Rows from block 3 of a small class-conditioned image diffusion model, named by matrix and row number. Rows with one number within an expert belong to one neuron, the router's apart. Each number is 128 + 32 x the weight over its row's rms, rounded and kept within 0 to 255. All counts start at 0. Numbers have three digits each.
Before each expert's rows are labels from the 100 images, of 14848 (inputs lightly noised), where the router gives the expert most weight on average: "lies over" is the class under the peak; "strongest on" is what is common among them. Only what is clearly more common there than usual is listed. The data: cartoon faces. In brackets: how many of the 100.
# router: router (model.blocks.3.mlp.router.weight, 8x192, trained with AdamW), inputs 0-63
# up: expert up (model.blocks.3.mlp.up, 8x96x192), inputs 0-63
# down: expert down (model.blocks.3.mlp.down, 8x192x96, transposed), outputs 0-63

# expert 3
lies over: backdrop (100)
strongest on: bald (25)
router.3:161126158152135131150129168123132159142117154153150185164173162139119127162183157137144132148139140156135134155118143142163129134170157169153124128133147146115116140105135178175127123147133000
up.12:141115080089178132096134128176130122185085165111112147124120138139111106084180128119143160168160123136138164097148123145162116144065132156151185180139125135137100161070125070091095166114155137
down.12:138137109099106149084142153146134151171093147112100081165120132164131161146156092184167090116150109144143149183098098118163123129091096123124117137134167076126148122097131120151094145112088253
up.13:139164066108077167082085159144127094109127117186101123155098093200141087113142124155116077149098110132072104075130072083140133099165086126184187081103116096156136122096109077143085134100152187
down.13:130150089111149099080132156140105162132159116154159132098146086060143148137176121075134081153155130102062156175129171120110123133154120128199070091140132111102100126102132215105086146104108082
up.14:175153070114146116151125095181190137163192146097140079157155122102130183136092098191120076154144144117057096093063119125142165137142122104164082080143139137169130104115139027141132135143126130
down.14:108114126148112158156157120086153072120186123163158157113118093073155120099093132129161115109134146101128096159079048094152079064156085149112127131108118158052140087153116170138086117116131198
up.15:098135102112103083100118130091110103117088129106110102137103098110125111093063093136132121111160126136133091105113134146097166122075082092119139111140153105126114119155125207089131174118105255
down.15:135132155127109090134120128155111131115142127139133126149102123112132103125143122152136124114140132122119104111146133130124173106133143153122121160116123141127134148121128255121126113127103255
up.16:071128076169116167131115175122141123141103199120162136147113126137124128137115163165128184115150117124103121125113105166155146150170112124095109135150117117145123116130111035143197114088084160
down.16:130151140170209078148091173097156129126145167089117176059148135158065085167134098166138128144158100102193131122149129136122124128167118099116108092113168079114119155152135186089128076133155231
up.17:118155136129136150150151146136130165119151109115118135143152112101122181116131131068144151127129123120161103103144139138105175142149157115114113130113129123148207123104119068157120149125121110
down.17:106148152132099147136132115139122109127141127126135112131129123127106123131122114101144137110163134123132116128142107111120135110135138133120120166109125151128133138127110255123135135127127255
up.18:106128112134180109143153146106151145119068138127131140139147105127103148124130106174120096121137121093073086157170131139129255127111144133158125112137163117124044122137040101152104147116119072
down.18:118130125134067141136115152129110118126066141127117115127129102125112113131141140079114094121116126160060160102158131140114255131125138149159127133107167127124205130142053038093116151124125006
up.19:162127070130155158122147124201102064114097109111098086089139106115121157140117128131185120139147071144157174148131095200156092158174125100095112096155099166150149098154109051104098139104144126
down.19:115125136104144157103175074120162153098117089110132172098185086133150178104056148104105092119172092176134143146107141127138126147082125141133163148136107123122197123158115024138107129091163181
up.20:148146099195119128148147128096102127164139099136124177159135122047087143158202151182188136201111128134130136154126161129169160077144115130138125071121133101127111150151144069128114141109133104
down.20:144147177144124141102155132124095166099108179171147161087115130073085138120065139116116097067139096139117161168127189129123086150148098154162112189114150116100119141092102224092135131099174248
up.21:083108070143155133130125143088146121128093133149150131126096144103205147108095127123096135186120117090118106179153123167146157131131121152134079118121076127136037097132081107087136184110097101
down.21:107126077155116107116134150120117147141117143162117111124148136137195129117147115110087147188108126154125144087166137163105142135152135161128165130111094114113193116138118000117137165130169000
up.22:158133126142135114174155135161129140140136125077141121172161138167087159137149153138166113085121161165143102118143113091078139148130107106107177120150179094161190173122149131120117121115138116
down.22:166132164142110122170099130149128098134158132110120140097098139091117109156142108140172117099139155089171127133120127121137099152143143120132093124122164136112063160134163000119117109131101000
up.23:129188141130128086118080103148161166106164128158139146137090091109153090122131157159106185124153116138110131136173079125180129140116191134136140210153151138134091153136028049167173105136108090
down.23:136075123104102112158112157120151107148112124133095129161116127097092123137140146112170108110133108184139145140130151134142108150123129092152131094135146133152133134144131255170118136126101255
up.24:128109122138128151158073149113132153124100142140168169168141058165126170131126128117131094152111116117193079094169187125122134203170096110182128057150160157059149147171135067107161159131126109
down.24:121135139150156146059129124134104144112153143051166135127140121189149164141143089066125132130111122108079098117144181123154100098077124133157108181120118115129116117148117189147175132153078249
up.25:127142064124086106116069090163176151129161134092165127147089079093111137125092092177045142139160122149142121084116113068158201155109145141120143125122149145111133152113182130174159117085092131
down.25:156159085140160128140164110161068099149193143114106129086149098140127117138141128095071155153104128105163141138141136088099146176122150153125121126123151151131109157110184010075163130109170000

# expert 4
lies over: skin (49); hair (33)
strongest on: long hair (39); red hair (27); yellow hair (26)
router.4:105145103119110130100145104144123104139116111132123088085125111098124145068101096117105102153095109098111145126145117126092123105112135103105132098144130086169146095136129040140123108165162255
up.12:098115115113153132171165156133102138141132133107140104112171179130145171083141146126100118128058159110157081114154136116141199144158174089172152186103083179182127219158133095094102085117080133
down.12:096111105117101135169110154123161141146124132107122151129093185123152103080128127117088120133202142165152188140147111109109181144152162085174109166149069163089142209161135136168096089103178127
up.13:115148112126101132093160103157048118103081121165148104145121127107165142151076116146147138094142157071093107072147089115161133152140133115159120160155143162175146190115127110156117094131114085
down.13:100138107137166126084096093156215152088086112163119174119142119161150125139060146122128142084123134190083154199149177095103142143127132120145129158089124155074129191100130141106120078135139121
up.14:188094176146143143157133151179109119161115126143081152115241098117129153137107138132122140101104138148117165160089133145166119104113117148173131119151117135124121080166147107185105139159188126
down.14:162069165131110122139151128144160144161094118149184134145023085146125099140103123128113130104174120118084084092080132133096085083094116136174135122108100129148158067155142131090093123151086125
up.15:088157115157127091148137153154137151120115140177111125114187143135136116093168152137176130122173142108138126128167181096051184114109181162092164105049127089060105155103155122149189090158097139
down.15:075136122142150164150125145152122084129111123171142130146057134128132137110167114115168131119097126160126150142163086076187169108097161165117091102193122083205156145093152115122189081163157134
up.16:172100153150153154104120157123137123067126114136159155204093136146161128102155099135133138177132070095105100154124177132120128140099144127142125063168103150122170090148138096095135162091145150
down.16:173094132145112110099156154120131152082127119128106102066164143115161129094142172109129141179133066171114159113111082121133107143106128121146137059095100144155110084150141130162138149092120138
up.17:129138150127171122135150157122117144157137148130127130096167134182102103152092052139080075102115162098126100114133122103106073159097063143098173139152197100082133127156106087125120107156219119
down.17:135133162130078118145085162126143101153140146135133125157083129077094138165106207131076075099134166165121148144131140103162087164100083145094086131107196119166104119144119128135121116159032129
up.18:151104181197116157117174136137159119154115122109127103117159183136080122128102112132153129122108150141158148109030172134136157094167159135164155111145122099063091081115151095137086132130177116
down.18:135100184180154102106093133100122146149104127113138161148113182116085154128105158107133127101168127124152090144015096135128138089174146116161107110120091108190180079102161130137081125121081119
up.19:155110121175099187085140113200124181098107142134186187122139153151142162167151161113095097136123088157169167072126143162083132197095194085125108140137161135138161140139106111122136123112171128
down.19:145106096159156096064131101178145087090096133130077064149134141115138112154147099148096099114124083113163097204120132165181126183090182072118171133148141120129115132138079137144125103102086125
up.20:086146069127150129130147060135146131156154137104113101115174127115152134150124066053209124155125114152113148158137155112129122176135114124116167081122105177144151115150109105108136109103097130
down.20:098147072129106129124127067117114155138157114084145142170094133148146127163137188197199140150129117116105092110121117130136108173137113123111105104147092184103090113147097124135124100095177082
up.21:099131170111137105141114159067102156106125083087150133068110103176124180106111170150114155149172086109128150129130073141146134147171118154089138128128190174162166083152162109146082113153124102
down.21:091115140107129139149147144081173103103140089095110124176143104085112085081111092089108152133077073154113115138139171124111147125155114156068116126134196171100104086139160135117087103159136119
up.22:172107094122134156108117094168177157100131110099156167159187110111152081115089135111204130146130172136160133162150107075097128162125133181105132087170152139124117123152149105147128133131106149
down.22:169109107123139111103148080150086100102133108106110096105072119148146191115087127133199128144139166113157108105161153066151101152129125187101132096084149136151157120161143125107128124126154111
up.23:077126167101100139142139147085081128129099192171145158127185166116078154169088120180145145108148072167079195134147136170164098141093113186104100144193116141130150152112147102143156144145188172
down.23:079126158103173124125136146054182131126103185179108117134074184133089118165089135071142132098101077096076041114151118158086079137104114171111135137068116135123122145121150120125151161144066106
up.24:200161071164121156141116082163117190176178115155121118154139076201118127112159148113134080124174145141071104175221139136131107172106105160127178161157143118090101147123189104166166182184090131
down.24:211163076177132101158138079148145043177172119158130129098105074047113137126167100122129080124092156113076166070210116135125102181119103169139076160103144119148161153102186129099162173172170125
up.25:178176183152098178164173100129140116133163139096167171152115152116106123167129172123134127117141103171149133139178110171121133150102087082105084165114180143128108157150165113102158157203122140
down.25:174171182145166092157103079115112156142156136083082087114159162158087141159123100134123123094112100101137128126179148154136115137099085074094182154166169127136152136132152122161155157197141126

# expert 6
lies over: skin (61)
strongest on: long hair (33); red hair (32); spiky hair (32)
router.6:108146107120114135104146103153125104140118117133123087087125113099123150070104098117108101156097111102112145129148120125096126110114134109108135098143135089171148098142128047140125109164164255
up.12:115112087159113098102192119211059112138097118139142158114143183101152184086130160135127115073092111161115134178168164097145151125201178146132088125088116165139130101104200091129131114180156125
down.12:099102081137141152100087109189193160125112102134125112169133171157130087076113097136115103065163098108097136092162098076123135118189156132135193121163103157141142087091176124141125086170110120
up.13:113184090146128059162104160137145094100083171160180163112153087145141160207108142121084148150153077153200183137157138131120175095088083143129084112152123095153127118047116094097163074151172085
down.13:111184110148113198176143163136126164102085169167074083135114110113126090210091118107088140156102081107211073114150103135129177126100076135143156128098139105112135133060119122147167087152079123
up.14:168100111134182138131084192062116150101107144162171150081133096116140100152149142084176151100052084134136103054101200070111120130178113141096118120125181071173141145139141090154148126144138073
down.14:170113128141076096141193197080122109094107146154091127159107095149143142136146117166172158119192075102125136206107058077136120130169123140093130120146183074085103153148145144096156140156117129
up.15:139112147151163144174168186128165165152129126170153182148168152178167149166196140117138157144151162145149158157126155162131185128155124142115169159168126149145097158103136171146153132146120000
down.15:189180140143138224138163128069119122138114122138108104084121148132126171133102129092178141127052151134181165128134115157084103169126107125170115137131178155108104135181115230110110199089116177
up.16:120130146123088104163190099123135227145095100143154159131091199192127167099130103113079159122155101141115145130168146101096156126180091110204111109125156154114126083097133096150160148091098094
down.16:115101131120177142145063103132123038152105095138109114143158184080126088095119165157070146118101102117124112143173108113177137116171072106186149114128160154139128066086132134123142137104160132
up.17:147149126132152212196127173149145126145101121165132172097100233140092130107122118172155148108194152162106191131127106200088109115155188146151164159162101160108111131131119087121132153115139158
down.17:153135129130139066192133159130122150142099118143147106140170241142078148091109152106150125099069168102092073135112153169178102134137178133160094141112114151173142135127082134150123137104123122
up.18:142098087108129153145155115166145149152133102152128088087144112105125080063106158130121149141173113172140171165107110141168187116150131130140111135137147151164131115158132088141088049108178105
down.18:153108114107114098140108123167120120156143109167124143169091127139136169072100103111121155143077122078152080087123111154096165124156145144150133156122168158065121118161116125119086055113066126
up.19:182161115100151135139107148115145063150125084104117146184113119093123204115155120161174115105080136105107120140138133160101171180078135187049135167184191129097145166156133109117086109106124104
down.19:174154121112123124120138168140111203156132078095152109079149118172116038097161145110158116099164135157104121119140135163174162176068112177048136161069172138153112149137140139149092103099145138
up.20:122162132150143148139121107193166061115113165133104142184168122133075175139184068089073122150135121090089157098116144083125125133157104112070087118128159090112118136145126101128165106168092122
down.20:123181131159110118144134110186085196131149156152146116068098116112079068122187184171089124151112126160110093160115112087118127132149112101099141112145167098133123141139129127121150109163160144
up.21:118217138095143108142180126134117183098098103197146174080099136168156130108142138123140147138092155159028096152104138145135184143168134185115098131144126115094145129084129071121197111090131085
down.21:123219141101101140151075137142137096096118115211105083183153131095170124118151103138146142147153178074024144089109097153111175141171137188114156149110146106162104142097131130136170121097106122
up.22:076096085076132160227130124130102081100152142174140125062098140092134118147191123113083156127158124126164122116177171139153120160115166066131131106140117167162145140086141096148128143185141100
down.22:072098072070106106228119128135153196105155133158129142200170127174130148132187163159092160127117136145166125143170106146111100167101168054132125108124110146089116127071117130128127134189110134
up.23:133185115120096195119160149168163174144131095105146145151207154086174172105135077122132118115100176093083157162126134175124112108133117096123148205148115124116158073102127105154130169137142104
down.23:133188120136162071115081157158098087142131112109113112108051156179170095112142198125144119124135180154089091107137120181151115111120107089119109190115113132133110065095133124105138190124119134
up.24:130145145135124129168165148142066133069152111075064102125145088084120148139119134147090128175122093117186137124113120136121150108063121114109117121166091170193142139144120114123150145142079125
down.24:140158125124134138147115132153191140059150102080197155136115085190106119135121122103091126177144089154170133149102150120128150103059127086087132120096106138070114136158124105130151132149185118
up.25:147129128148134157112151087080095147109169127176115134137166183133137129131134173127090144090063083193091058091178064101136097156139115202112107143104085092177125090099117090104170127065140125
down.25:157142120141123116110107084085166091110167106178139134108092170134139110114116082149096136082184078069098209190170191091118101147139105194130150137162083089070121086085102125155153132078115118